{"image_size": 32, "color_jitter": 0.6, "fused_qkv": true, "bias": "all", "experts_per_token": 2, "width": 192, "projector_hidden": 512, "beta2": 0.99}
Rows from block 5, named by matrix and row number. Rows with one number belong to one attention dimension. Each number is 128 + 24 x the weight over its row's rms, rounded and kept within 0 to 255. All counts start at 0. After the name is the row's rms in percent of the matrix's.
# v: attention query, key and value (stacked) (model.blocks.5.attn.qkv.weight, 576x192, the v third), inputs 0-191
# proj: attention output (model.blocks.5.attn.proj.weight, 192x192, transposed), outputs 0-191
v.67 100 [115  86 186 144 157 143 115 128 165 145 117 149 158 140 164 149 147  84 112  85 146  77 112 142 130 138 157 128 113 153 128 108 127 121 120 120 168 106 125 102 145 123 109 154 177  98 140 139 120 170 135 127 127 113 138 125  93 170  90 115 138  91 153 109 151 153 118 124 107 119  97 129 129 152 118 109 119  70 128  97 143 134 107 119  79 180  93  95 128 119 100 151 140 165 125 140 127 152  99 153 123  64 146 133 163 104 147 110 102  87 134 135 129  95 123 106 110 192 170 135 128 131 130 163 103 131 135 126 126 116 114 139 113  91 169 118 112 122 117 120 150 101 130 117 161 120 136  94 112  94 134 148 122 149 100 122 129 173 115 134 133 120 163  96  75 138 113  95 117 123 108  70 146 139 112 131 113 164 162 136 115 127 106 153  96 116 138 155 118 132 106 141]
v.68 110 [ 88 103 131 124 134  79 108 120 167 112 102 152 132 117 151 203 114  68 103 116  93 160 127 129  97 122 144 155 134 103 101 131  91 107 109 134 121 136 127 149 158 148 149 132 150  89 160 118 166 109 161 124  98 131 158 148 131 153  93 125 154 121 137 130 122 157  95 102 127 105 139 114 120 133 122 135 126 136 125 150 111 148 148  92 152 110 145  72 169 126 133 108 173  76 121 156 116 123 126  82 130 146 157 142 142  89 126 132 103 130  88 101 106 132 119 140 136 131 111 164 147 117 141  86 134 142 113 137 101  96 149 131 157 144 135 114 139  86 114 144  99 165 149 117 156 106  96 173 158 136 135 125  93 147 117 152 114 154  98 142 166 126 129 139 149 148 137  90  98 110 159 123  94 110 123 133 119 106  89 164  91 178 150  97 117 143 115 111 117 149 147  85]
v.69 107 [158 177 117 128 129 125  77 125 135 162 123 101 142 121 132  91 126 146 140 117 120 114 125 118 138 133 112 168 123 127 117 110 136 154 133 156  92 196 109 163 132  96  96 112  98 127  88 142 137 116 143  98  98  70 135 165 120  82 129 160 115 164 141 152 112 169 137 107 129 125 134 132 154 119  84 163 149 104  85 113 114 108 159 104 129 106 135 119 119 145 114  90 138 105 107 113 129 139 142  90 112 168 128 116  98 158  84 129 142 125 137  81 105  87  99 167 126  85  91 110 147 133 137 108 142 107 180 115 126 104 112 154 120 128  90 137 107 134 143 136 130 123 147  97 142 127 150 114 178 157 126 129 131 110 135 106 134 165  84 130 116 109 131 142 130 133 135 101 130 178 152 185  97  80 140 167 143 129 178 148 131 100 145 105 127 116 136 135 146 112 164 128]
v.70 098 [160 127 126 143 104 106 104 134 110 107 144 176 102 131 121 151  88 136 143 123 123 100 159 165  99 117 149 112 129 145 159 147 101 130  96 149 133  88 145 144 112 169 154 126 121 121 119 121 117 116 161 107 114 138 127 114  94 120 156  64 123 130 115 130 105 115 124 112 127 136 136 114  99 108 143 102 117 138  85 108  76  92 136 152 107 177 160 119 104 157 166 159 155 152 108 124 116 103 170 119 123 143 138 120 146 117 112 127  94 130 133 119 109 143 131  34 139 150 138 151  94 161 105 171 150 122 134 158 155 140  97 122 129 121  67 154 129 145 134 122 144 104 110 121 101 127  79 137 119 170  86  95 145 151 142 136 159  97  99 143 131 126  93 130 162 102 126 125 148 146 180 147 120 137 136 132 121 141 124 194 121 117 112 154 174 132 152 111 137  92 146 132]
v.71 111 [139 142 140 166 116 158 126 171 128 131 124 102 166 107 103 169 160 156 128 124 107 145 181 124 150 146 139  95 133 118 113 105 149  93 114  97 115 116  79 147 140  87 116 115 174 147 119 137 105 133 104 158 116 141 139 110 150 147 154 118 136 119 176 126 148 147 144 127 100 143 115  85 135 114 123 144 129 144 167 135 145 123 120 122 155 114 170 145  92  95 125 127 130 112 119 100 121 120  68 107 149 152 136 118 137 166 122 109 128 124 120 129 105 135 178  94 124 176 134 114  99 123 116 115 161 122 131 122 112  81 111 106 129  83 150  96 102 124  99 132 174 140 156 109 149  89 116  99 113 102 114  80 108 110 156 153 111 138 129 129 135 125 171 177 113 137 104 127 170 158 102 120 183 120 117  74 130 132 126 154 104 119 116 127 158 156 127 158 185 128 173 103]
v.72 099 [ 88 115 125 154 139 127 117  73 149  84 173 108 124 127 131 123 103 110 136  93 137 124 114 124 161 124 134 189 141  94  99  97 101 111 187 155 143  88 135  83 131 135 124 143 102 127 138 193 172 152 145 112 139 135 100 137 107 114 150 116 137 124 151 157 109 123 132 143 139 106  86 132 179 148 105 144 110 119 133 129 133 129 119 133 129 150 141 139 124 177 138 130 104 143 117 195 155 175 160 127 145 115 102 113 125  99 111 135 131 144 116 119 157 139 137 114  95 138 157 132 123 124 126 145 177 137  69 167  77 109 114 182 130 164 117 133  99 145 130 100 165 100 117 130  99 101 143 105 138 150 178  86 153 123 142 158 108 134 133  93 112 144 148 122 142 136  97 146 154 146 126 122 117  98 136 154 144 106  89 146 118 151 170 131 138 151 144 136 113 141 123 118]
v.73 098 [138 143  81 119 145 131  63 143 189 135 174 179 167 153 147 171  89 134  87  97 173 121  84 132 146 115 132 158 100 115 122  89 132  80 105 132 151 152 151 115 125 151 127 112  68 123 151 169 115 113 158 115 164 124 133  86 100 113 126 144 155 141 155 116 139 146 120 130 129  73 114 113 159 141  89 167 126 139 119  98  84 141 107 154 141 122 146 119 120 117 128 117 156 148 119 109 116 110 123 114 127 157 145 126 142 148 160 156 112  93 115 124 143 134 143 134  76 122 144 129 133 149 127  81 122 162 118 137 103 174 120 111 122 139 155 110 134 120 141 141 166 118 129 142 149 122 159 119 114 115 125 154  97 144  95  86 101  90 131 122 136 106  91 108 116 128 148  68 150 134 142 116 118 106 105 138 120 137 139 176 129 174 153 132 122 111 131 103 114 144 111 134]
v.74 109 [148  86 162 124 154 136 123  75 133 138 146 128 123 114 128 111 130 140 111 104 154 127 110 158 140 106 125 127 106  56 147 120 109 132 168  88 134 101 152 160 154 145 141  89 168 145  98 129 118 137 112 158 164 107  70 186 109 136 144  85 188  95  80 139  67 145 116 130  78  95 117 111 126 156  81 120 127  82 139 130 127 149 101 114 113 105 127 132 125 168 123 127 115 169  87 113 155 127 124 133 125 151 139 117 140 127 152 148 134 118 135 112 172 124 124 123 131 123 131 126 127 151 119 139  94 165 170 139 139 145 108 159  90 135 132 123 155 115 118 161 102 131 129 151 137 161 120 142 160 138 125 120 138 157 158 144 110 106 169 108  80 118 123 111 135 120 123 135 161 142  98 120 148 134 104 117 157 126 143  94 188 156 123  79 117 127 110 120 123 132 132 157]
v.75 108 [108 149 120 143 127 148 110 156 126 113 132 109 149 118  99 124 144 115 124 142 144 186 107 110 118 150 125 150 134 108 124 132 127 141  67 146 155  96 124 118 122 100 118 123 101  78  80 123 148 163 106 136 142 141 157  91 116 140 128 126  99 133  83 140 140 170 122 125 104 112 175 134 115 146 131 113 127 134 128 136  91 149 109 135 143  65 141 131  78 134 136 116 105 167 114 123 135 178 104 164 130 160 127 134 134 151 145 137 154  99  86 122  84 138 119 128 110 142 127 146 111 197 148 114 115 135 161  85 111 171 140  83 107 115 146 140 106 169 114  98  91  93  76 146 131  83  94 105  68 141 118 154 143 110 125 180 135 113 108 133 128 149 100 119 104 144 137 133 137 154 100 157 145 151 100 145 143 136 117 122 108 112 143 175 142 126 165 125 154 123 107 147]
v.76 110 [134 125 125 150  62 141 130 165 118 144 121 150 155 150 106 119 140 131 143 104 141 108 112 101 176 115 146 154 167 122 119 143 129  95 100 110 154 110 145 140 161 167 158 101 106 102 166 143 160 137 164 143 151 144 152 136 105  93  94 101 124 144 158 149 124 111 152 128 131 102 101 169 150 170 112 169 149 108 104 134 120 161 141 136 117 141 159 109 139 128 127 130  98 163 141 119 145 152  95 127  85 155 158 134 136 170 115 116 153 106 139 111 190  99 129 105 142  92 101 109 127 125  82 119 115 157 162 142  81 132 133 150 104 131 142 139  88 124 103 132  95 108 164 139 132 118 147 170 112 143 140  76 135 153 136  92 123 113  81 136  83 121 136 114 127 140 160 118 138  77 118 133 128 127 153  99 160 144 135 138 152 142 119 118 146 110 115 138 170  93 145 190]
v.77 106 [117 142 126 108  95 110 133 130 122 135 110 140 103 148 127 144 133 111 137 119 117 117 103 149 169 132 148 136 132 168 151 152 102 103 142 122 161 152 110 133 171 154 130 116 127 131 146 128 129 130 140 109 114 110 169 135 135  76 117 148  84 151 126 113  98 130 148 150 108  93  91  78 143 109 182 130 130 147 148 118 133 150 118 150 111 120 133 135 110 162 126 109  97 108 138  80 155  85 141  90 137 115 145 148  95 163 149 142 155 121 114 162 113 152 130 130 117 125 158 160 114 101  81 131 138 164 126 118 113 147 104 170 183  66 152 149 144 149 101 147 112 137 154  92 102 138 132 141 122 135 133 134  96 137 168  98 100  99 144 107 158 128  89 191 186 134 110 138 186 135 122 125 124 161 122 111 116 131 148 134 119 190 131 125 128  79 127 138  77 160 136 114]
v.78 113 [123 134 154 116 170 138 116 135  96 119 128 160 130 159  86 141 123 130  90  94 129  67 110 140  83 113 150 131 144 108 117 113 144 175 104 147  61 110 168 124 166 106 150 140 119 126  87 129 109 130  99 135 136 180 158 101 111 127 108 154 125 142 131 114 143 122  97 126  99 153 132 120 135 140 164 116 154 144 140 156 118 143 128  87 134 111 104 115 110 111 137  99 121 149 122 109 172 167 144 130 125 126 148 151 165 124 149 111  89 164 132 129 171 144 142 124  99 119  94 113 119 151 138 164 154  93 125 124 108 153 154 167 138 159 118 153 109  92 114 180 158 114 156  96 105 131 123 150 170 127 164  74 102 112 176 119 122 175 185 119 158 121 136 122 135 140 143 147 136 136 129 124 123 113 155  92 115  94 116 151 176 118 124 152 140 120  97 143 100 135 138 152]
v.79 105 [117  95 131 113 182 137 111 144 127 114 110 121 124 123 113 176  93 124 134 141 155 134 172 103 124 134 117 142 131 117  88 156 128 139 137 110 136  80  95 170 102 105 144 148 168 143 151  84 145 147  84 154 111 151 154 115 131 127 105 145 141 112 124 125 164 157  94 199 133 104 145 103 128 159 105 142 137 118 114 145 165 118 147 125 124 102 118 139 140 108 136 166 144 160 129 148 126 150 124 143 109 162 123 116 119 155  89  84 154 137 116 164 162 111 125 136 126 128 136 129  98 107 147 136 102 134 146 135  93  73 150 103 108 137 100  95  92 140 166 137 161 115 125 128 156 120 127 166 142 101 105 104 143 160 117 131  53 137 138 169 103 121 166 102 142 139 165 130 123 129 207 150 115 124 165 112 138 132  98 115 123 120  84 134 117 141 130 155 171 107 134 137]
v.80 111 [116 136 133  99 166 131 133 131 113 117 105  62 141 126 183 149 149 150  94 114 153 127  88 150 137 157 149  97  79 101 126 149 109 115 141 124  97 165 156 157 111  93 123 140 127 149  95  98 118 121 128  92 147 119 130 115 138 109 115 122 118 105 107 147 126 130 101 125  92 156 147 154 130 175 107  86 124  91 123 133 107 164 127 147  73 152 144 141 102 163 144 175 104  93 104 113 157  84 136 147 123 116 132 131 109  96 161 112 159 183 109  98 124 143 112 105 149 105 113 143 144 125 109 144 108 134  90 142 132 131 131 172 125 124  88 137 118 111  80 121 125 139 132 107 170 119 160  91 111 109 126 153 130 158 145 116 145 109 136 121 108 111 138 131 123  81 100  97 117 105 146 102 145 152 106 121 121 108  97  89 134 158 165 112 143 140 145 159  60 147 153 102]
v.81 111 [115 130  80 117 147 149 111 106 142 118 139 131 101  85 142 115  98 131 125 149 123 152 118 120 102 131 167 121 120 132 114  92 100 123 106 120 116  93 147 121 140 150 116 181  92 152 116 109 116 186 109 142 135  96 148 168  89 104 146 143 135 103 149 119  95 175 137 139 144 138 134  76 105 127 170 125  64  85 127  96  97 103 114 128 108  92  70 133 111 129  96 201  87 118 142 131 118 151  95 149 118 148 120 139  71 154  99 133 176 111 165 116 141 140 140 122 134 154 136 127 110 114 145  93 162 115 137 146 119 141 183 158 121 137 118 134 140 137 138 142 101 128 120 146 162 139 147 110 129 160 131 104 137 152 128 160 159 141 164 144 130 139 139 131 109 132 168 145 155 113  86 123 168 145 119 109  78 121 108 141 168 130 129 106  88 127 140 146 127 124 124 119]
v.82 108 [191 177 131 142 141  81 137 162 143 102 157 125 124 112 116 119 163 110 160 107 121 112 134 134 114 167 114 105 105 116 115 143  98 116 135 155 129 105  93 168 122 131 106 139 154 140 123 120 120 119 121 142 148 169 154 137  80 135 153 120 137 122 133 107 163 137 109 108 124 153  93 113 117 189 141 133 127 120 145 119 134  75 152 105 115  99 136 133 100 141 133 196 128 141 148  85 148 109 185 141 135 128 156 138 156 135 123 141 105 105 106 138 116 123 107 120 153 153  90 118 171 147 133 114 122 147  86 163 178 131 143 147 122 138  94 152 130 144 133 112 122 102 146 136 184 133 152 159 134  97 152 121  79 169 122 150  79 155 133 142 184 158 152 140 152  93 101 134 137 164 124 113 149 157 109 119 121 164 145 109 176 141 117 152 125 162 124 128 119 118 150 127]
v.83 108 [150 159 122 156 157 147  94 131 102 127  90  78 115 136 115 107 136 135 141  80 111 139 156 105 113 100 154  91 100 133 125  78 137 103  88 162 123 143 158 149 144 150 170 150 123 135 154 139 108 133 122 162 108 129 116 155 163 129 163 186 127 104 149 118 150 104 155 162 162 128 120 150 116 129 112 142 120 140 167 110 128 112 124 168 126 189 141 121 125  96 152 126 117 137 167 137 118 119  90 117 115 126 131 174  95 125 143 122  94 135 136 109 102 130 146 161  97 118  77  97 115 111 119 120 166 155 157 154 154 158 141 137 154 106 112 116 115  94 141 151 129 109 129 115 121 100 145  98 118 101  94  73 150 136  81 109 114 151 149 128 106 146 106 156  91 119 108 150 132 143  99 118 113 104  66 104 137 138 152 166 129 142 147 117 127  90 118 168 146 167 151 131]
v.84 109 [142 147 164 117 116 130 149 146 123 153 148  99  88 155 138 155 113 157 117 163 129 123 112 114 140 139 147 135 103 123 152 108  60 100 154 137 153 150 156 125  83 143 127 133 159  92 132  96 120 110 144 150 141 109 108 147 154 143 119 117 120 122 156 146  84 164 137 105 103 143 132 127 118 141  92 152 109 137 148 148 136  91 134  90 166 112 123 138 131 139 120 109 168 107 138 121  92 107 123 124 148 177 126 134 147 102 148 164 100 114 134 149 104 158  94 105 125 164 133 128 129 138 102  70 103 134  71 112 154 108 111  66 160 122 121 116 130 128 157 112 124 106  88 143 129 195 114 116  65 123 112  97 132 127 183 142 129 142 116 157 101 166 123 164 160 119 127  99 160 149 138 120 108 106 121  99  95 138 147 119 133 156  84  94 122 129 122 137 149 114  81 109]
proj.67 113 [109 114  86 106 115 119  94 144 129 181  91  99 115 126 141 126 113 154 132 175 113 135 154 127 130 118 102 125 109 128 143 162 134 150 133 115  91 144 126 175 126 115 145  98  61 110 133 155 111  86 115 153 136 154 118 117 124 115 135  99 161 182 110 154 100 163 124 129 130  98 136 145 141 168 100 155 159 147 119 126 123  98 116  89 164  86 145 108 116 153 149 159  84 115 133 118 124 105 174  82 146 121 115 123 109 122 107 126 147 121 135 153 119 168 104 177 126 128  77 109 163 134 135 124  91 112 139 151 101 103 134 165 145 162  95 135 108 145 111 135 152 121 138 124 159 125 149 198 126 147 153 127 127 133 152 152 156 108 172 139 113 141  97 112 168 181 153 136 124 124 119 154 124  95  86 108 130 105 115 145 116 129 152  96 148 135 109 119 168 133 150 131]
proj.68 115 [163 182 122 116 120 106 118  93 114 110 145 112 103 134  70 126 120 116 127  88 131  92  91 170  91 140 126 103 108  89 142 111 134 119 164 109 137 105 188 115 101 118 118 119 141 120 134 123 130 145 110  98 123 102 103  89 108 133 157 126 103 132 119 152 156  99 153 143 121 130 148 110 134 146 129 126  99 152 153 165 166  93  87 103 134 133  90 139 107 130  98 130  98 157 127 120 112  81 147 143 111 118 101  79  84 141 146 117 129 150 125 140 101 130  89 131  93 139 135  76 113 158 139 132 111 133 123 101 151 140 119 111 105  98  74 119 143 168  89 121 165 119 126 123 140 166 137 137 102 125 181 108 132 120 117  99 141 150 141 104  73 145 126 101 133 119  78 114 126 131  79 135 154 172 118 112 146 132 108 168 136  89 100 136 138 115 148 144 138 130  83 145]
proj.69 108 [147 148 142 148 134 133 177 117 101 105 149 132 144  87 136 117 102 105 112 120 161  95 127 113 107  89 149 121 155 154 156 139 113 139  85 131 142 118 121  83 150 146 126 140 141 139 154 109 127 120 129 143 130 143 149 104 132 111 151 145  76 113  99 127 131 137 121 153 104 143 129 123  92 112 175  63  98 147 155 109  99 108  87 172 125 113 115 136 129 139 147 103 138 153 147 129  79 119 143 143 144  97 150 139 140 124 118 123 104 138 115 125 153 158 185  81 142 124 145 121 167 123 101 131 156 117 124 110 105 177 135 128 145  78 105 130 147 146  93  97 109 155 134  81  88 112 101 144  70 121 150 116 147 153 112 110  92  95 162 101 151 132 116 133  97 155 119 154 105  94 127 111 137 139 182 128 150 111  95 105 130 191 170 142 133 137 142 122  97 104 104 134]
proj.70 108 [116 137 152  94 139 120 144 113 140 144 134 134 119 148 130  86 132  83 129 139  87 110  50 141 131 149 133 160  93 165 129 105 144 143 126 122 139 133 130 111 156 122 141 104 161 135 148 153 163 131 148 144 151 117 128 139 150 125 163 131 104  95 129  66 154  98 101 108  84  72  98 138 105 127 121 167 155 136 160 152 149  96 115 124 131 136 133 143 163 101 144 131 108 121 127  88 113 101 115 105 103  92 135 151 149 135 158  97 168 155 159 138 134 123 110 150 140 145 166 126 111  99 123 125 183 135 117  92 131 143 174 122 173 155 189 108 123  97  85 154 154 126 154 106 130 138 149 107 177 122 146 160 137 143 142 131 169 112 125 102 111 112 156  98 101 124 128 137 119 143 120  95 124 159 132 105 129 158 168 106 127 131 133 109 120 109 165 113 105 183 129 110]
proj.71 118 [116 124  97 125 138 106 109 115 145 134 148  90 125 134 157  71 111 138 125 161 135 130 101 123 143 114 103 157 142 134 138 167 113 144 114 110 130 121 147 130 133 145 116  80  65  92 110 145 133 116 116 101 161 123  73 125 111  86 111 168 117 121 132 141 123  95 141  89 126  77 135 180 128 145 114  85 141 117  88 150 139 155  76 110  98 138 101 131 114 150 105 130 127 132 146 140 157 133 170 166 154 122 137 112 104  97 113  87 103 159 142 125 115 115 122 121  86 140 117  93 184 112 153 119 167 128 131 162 145 146 139 142 132 138 111 147 128 111  99  72 109 106 100 151 128 155 164  93 109 108 154 122 114 106 119  80 104 134 114 146 123 109 119 116 143 108 127 149 142  89 166 145  86 124 128 177  96 140 135  85 139 152 111 144 111 120  72 112 112 148 112 116]
proj.72 104 [123 146 135 107 140 137 149 165 134 138 172 171  46 152 137 120 155 142 130 143 160 132 143 106 123 132 115 113 123 151 162 142 146 108  96 110 132 132 153 152 116 138 130 150 117  80 150  96 136  84 107 113 142  95 101 125 179 144 128  91 133 150 138 150 128 111 152 161 153 125 161 145  75 122 132 166 114 125 100 128 123 119  96 128 117 137 119 112 157 107 104 159 148 144 120  98 102  83 121  96 138 127 141 166 117 151  83 110 120 109 104 154 101 127 159 157 127 104 107 137 145 118 158 167 109 164 174  81 151 144 121  79 109 119 105 160 125  98 147 126 168 176 116 135 105 133  93 148 100 123 151 172 103 116 121 114 122 135 168 162 154 116 125 160  88 133 162 117 109 120 164 165 143 139 107  97  80 132 132 154 141 136 103 136 145 100 137 124 121 110 129 140]
proj.73 102 [129 113 136 102 148 113 137 140  73 144  96 141  87 129  78 101 131 113 129 139 102 147 139 128 119 156 160 175 165 122 151 101 136 175 150 101 131 135 114 138 114 149 151 133 173 137 154 139  99 135  93 136 154 165 122 142 151 126 162 102 100 134  98 143 104 151 175 122  81 158 143  95  98 189 173 129 177 150 150 156 173 101 135 135 130 166 102 120  85 158 135 156 109 136 155 133 158 146 127 104 132 106 118 161 153 126 111 105 124 176 150 145 122 164 141 123 132 115  79 110 106 118 127 151  85 102 136 109 128  85 147 131 165 130 113 196 134 124 134  84 133 142 128 107 122 111 137 140 102 152 122 143 126 126 154 140 151 139 124 142 134 115 110 146 148 153 134 124  88 132 105 163 138 130 166 142 114 132  94 126 102 103 129  99 106 129 125 107 148 139 177 147]
proj.74 107 [100 111 139 160 139 132 146 198 122 137  73 148 160 139 136 147 150 130 154 114 135 103 124 103 112 149 143 174 166 170 127 114 171 119 107 143 144 157 112 129  95  95 116 159 117 117 145 124 141 103 127 141 138 120 160 113 176  97 103 174 151 209 110 136 164 140 152 114 110 142 170 108 150 118 146 126 152 164 140 100 130 135 126 109 177 145 140  90 130 103 118 161 170 107 151 145 135 108 162 128 137 115 165 111 142 113 101  77 132 128  77 110  93 188 171 105 129 134  89 120 133  99 129 118 142 124 137 119 127 138 134 114 153 122 162 133 109 109 121 113 130  94 138 124 139 111 146 109 102 136 131  99  91 104 133 156 101 137 118 132 137 151 128 183 106 116 136 120 103 123 140 154 127 122 129 125  84 153 189 133 120 124 124 129 168 118 122 141 126 118  91 118]
proj.75 108 [161 127 136 125  94 145 121 137  84 156 131 120 101 124  97 128 136 110 101 132  93  84 111 149 185 118 166 135 187 154 166 140 136  82 124 159 100 145 126  78  98 119  86  95 146 160 171 106  86 135 105 112 107 111  92 150 121 121 124 124 142 143 143 150 134  74 145 135 137 136  99 164 129 134 155 134 118 102 102  89 116 139 155 131 123 122 164 124 164 144 131 125 168 101 141 129 129 103 170  94 154 117 147 153 111 118  95 110 140 147 163 127 172  87 118 107 131 154 141 117 143 110 117 145 168 122 135 141 157  79 123 143 117 112 162 148  88 117 144 143 130 158 123  90  89 111 103 154 137 119 116 146 126 132 162 110 125 109 130 134 128 107 147 162 157  94 136 133 134 141 116  93  98 110 146 168 118 114 124 150 115 162  98 111  94 114 119 114 104 123 170  76]
proj.76 107 [ 76 151 142 100 135  83 140 116 133 145 133 103 120  91 127 147 123 130 139 144 111 134 144 127  72 161 120 161  85 181 160 113 124 160 137 162 124 122 103 112 116 124  93 169 141 175 141 135 119  93 138 119 181 126 112 117 133 142 152 131 162 105 134 101 139 153 159 146  85 130 137  74 116 114 131 123 105 136  94 127 148  89 160 146 143  88 156 120 145 174 136 152 118 106 140 115 120  71 147 106 151 129  83 136 180 110 100 118 137 149  98 117 138 140 124 127 127 144 103 116 105 134 126 156 116 108  71 106 130 116 129  87 124 137  90 156 137  91 138 147 127 146  95 133 125 133 149 129 178 142 131 115 100  86 113 124 124 126 167 119 155 139 107  93 131 129 125 113 137 143 137 154 134 122  71 145 109 111 138 119  61 110 133 116 129 188 140 106  93 112 131 111]
proj.77 116 [114 132 158 122 145 122 144 173  98 101 157 125 148 119 131 112 172 150  96 149 106 147 138 142 104 149 124 143 129 158 105 112 143 112 124 144  72 122 171 106 126 131 113 121 118 162 106 150 151 151 125 111 141 127 106 148 159 142 133 113 148  86  97 149 128 156 103 130 108 103 160 160 136 109  74 126 135  91 131 125 174 134 149 140 123 136 135 108 113 117 120 179 150 154 128 138 135 130 100 144 155 164 127  87 178 118 158 100  89 153 128 150 141 115 101 130 104 118 125 106 150 153 156 175 102 129 149 122 134 102 179 116 100 167 155 132 133  91 112  84 137 111 111 187 159 124 116 107 134 149  79 133 147  84  74 134 106 103 110 128 109 104 144 120 122 100 100 114  58 111 124 141 133 124 154 170 118 154 109 117 106 119 107 123 141 165 141 148 157  94 119 147]
proj.78 112 [146 101  98 164 108 184 149 160 154 146 107  99 128 108 110 129 135 138 135 159 144 156 122  87 139 144 113 144 128 135 138 166 100 135 143 118 178 137 142 188  96 120 128 105 148 114 126 138 141 105 158 131 141 117  91 144 144 182 115 158 143 117 151 154 116 141 146 135 116 108  89 121 130  88  76 174 161 140 112  94 148 125 108 151 128 147 179 139  70 146  99 122 112  88 143 135  89  74 119 138 159  96 103 123 110 118 111 150 155 148 159 136 117 130 148 139 123 142 145 143 152  92 131 111 122 138 140  99 132 109 117 132 106 104  93 125 189 134 106  97  84  96 103 166 153 111 109 120 112 166 156 124 144 142 109 134 132 121 115 116  88 127 153 149 117 130  99 129 154 137  79 107 167 142  77 102 156 145 135 116 115 127 112 116  98 119 122 111 150 158 125 107]
proj.79 099 [122 154 137 169 130 107 127 112 141 141 147 141 102 158 119 148 122 138 131 139 133 138 108 163  93 120  95 125 136 108 168 118 106  97 159  97 161 115 137  92 102 123 159  84 128 133 119 158 158 106 155 117 134 146  96 119 127 101 136 116 111 121 142 127  96  86 136  85  92 174 157 151 172  99 157 104 130  88 108 138 103 140 134 109 142 127 111 151 118 162 155  45 130 121 140  98 128 105 134 135 133  91 138 118 109  66 108 161  95 136 107  78  90 124 103 105 131 142 141 141  94 160 135 125 143 112 144 153 169 155 116 140 134 136 125 149 194 118 118  89 131 115 155 101 131 127 137  98 115 168 139 139 122  94 133 130 183 166 150 140 112 134 139 109 102 139 134 118 128 136 116  73 130 121  79 102 100 131 145 133 136 115 137 111 150 111  92 106 109 119 102  88]
proj.80 106 [155  93 152 142 138 150 112 161  96 153 101 172 164 120 125 139 135 110 131 136 127  96 146 129 101 107 134 129 146 131 130 117 114 164 121 153 115 143 117 103 139 104  92 151 156  97 176 168 154 136 162 155 122 118 110 114  98  97 134 161 150 134 144  99 105 152 145 101 174 131 134 107  75  89 133 140 120 141 159 115 113 166 172 101 137 105 113  96 133 156 112 110 110 137  82 134 105 189 119 112 128 151 156 111 130 125 148 134 106  90 135 127 106 100 148 155 139 142 123 121 110  95 128 132 156 144 162 140  80 136 175  79  99 138 145 131 149 112 182  89 154  85 139 117 153 153 132 130 118 162 149 112 152  80 108 113  94 122 141 133 111 140  88 143 132 170 146  99  92 128  89 157 111 114 116 113 135 131 150 141 120 117 155 134 130  81 105  88 154 123 104 125]
proj.81 118 [ 97 105 152  91 102 147 161 128 113 124 113 134 153 155 105 158 139 140 129 105 140 117 118 138 122 137 130 134 114 132 101 166 163 123 168 155 145 145  73 111 130 104 146  83 146  99 118 172 163 101 142 143 144 121 119  69 163 123 118 152 141 136 144 109 182  89 127 156 140 201 111 174 147 111 122 116 100 143 144 143 110 134 145  93 118 138 141 133 133 153 159 122 167 144 101 121 167 107 156 121 134  94 117 145 116 118  73 180  55 140 102  85 126 109 149 144 140  99 102 150  98 124 126 155 121 120 134  88 112 117  88 147 110 133 147 169 118 113 129 133 130 150 131 134 150 118  92 164 115 123 132 126 137 127 121  59 106 145 114 118 129 121 155  87 113 129 128 142 110 108 136 169 118 144 140 121 123  95 147 117  75 136 127 146 121  83 105 122 129 143 122 134]
proj.82 114 [ 96  79 120 116 137 160  61 100 166 142  92 163 114 101 145 122 105 128 105 161 109 122 144 141 122 118 128 143 113 135 142 137 175 158 160  91 122 185 124 168  96 111 141 181 117 132 164 141 123 128 145 114 161  90  96 117 131 104 149 140 116 143  86 144 124 109 155 105 131 127 154 163 148 145 117 128 169 148 121 141 131 184 108 133 100 152 128 150 110 133  86  97 160 115 101 139 115 124 101 141 114 106 168 137 101 120 127 109 141 168 143 128 125 159 112 151 106 116 163 139 168 158 147 122 105 118 133 119 114 121 149 128 131  97 126  88 138 151  79 154 161 101 133 117 112 158 145 127 146 136 121  79 166 156 114 143 159 156 160 118 107 128 100  93 126 139 148 123 104 102 181 147 134 111 153 166 142 127 111 106 132 126 150  99 125  97 100 122 121 181 143 139]
proj.83 110 [ 98 108 124 110 121  83 162 140 109 122 175 136 157 131 146 157 143 144 136 127 132 126 107 121 148 127 141 119 128 146 129 165 121 183 133  97 151 120  75 136 126 123 113 152 124 108 122 172 111 115 158 129 132  87 145 136  92 125 116 123 112 136 153 109 106 160 153 119 121 140 120  98 112 101 158 145 184 125 148 120 136 141 107  91 123  81 119 139  97 136 127 166 134  99 109 111 140 128 112 132 124  89  85 131 162 111 170 145 161 114 118 128 136 112 136 103  88 162 121 181 178 136 107 162 116  91 136 114  78 100 117  99  92 129 115 143 140 100 143 103 116 189 103 175 129 145 136 131 143 141 164 127 144 119 152 128 137 122 135 108 134 101 116 108 185 156 136 130 156 147 180 122 134 145 156 155  90 110 112 118 153 118  97 122 146 195 110 110 109 152  88 155]
proj.84 106 [111  73 152 138 163 104 102  94 106  83 142 166 157  94 100 130 139 132 109  89 151 110 112 164 108  96  99 129 157  80 105 132 107 170 103 101 129 122  93 144 154 103 159 120  81 159 129 119 125  96 110 111 138 164 117 129 120 136 151 139 144 140 118 105 171 123 166 117 132 102 109 124 139 108 201  86 175 117 144 104 108 190 116 132 125 137 119 159 107 145 124 161 104 129 140 120 124 140 157 138 117 100 144 100  96 116 180 135 132 151 118 150 100 114 125 114 156 121 110 142 140 138 183 133 135 163 144 155  97 164 131 149 104 141 118 140 106 114 127 175 135 130 136 132 124  95 122 159 176 122 135 117 113 153  85 115 144  99 122 117 151 121 130 102 121  99 107 127 123 106 127 103 156 122 100 124 131 123 155 177  80 131 142 133 121 102 132 162 147 157 151 134]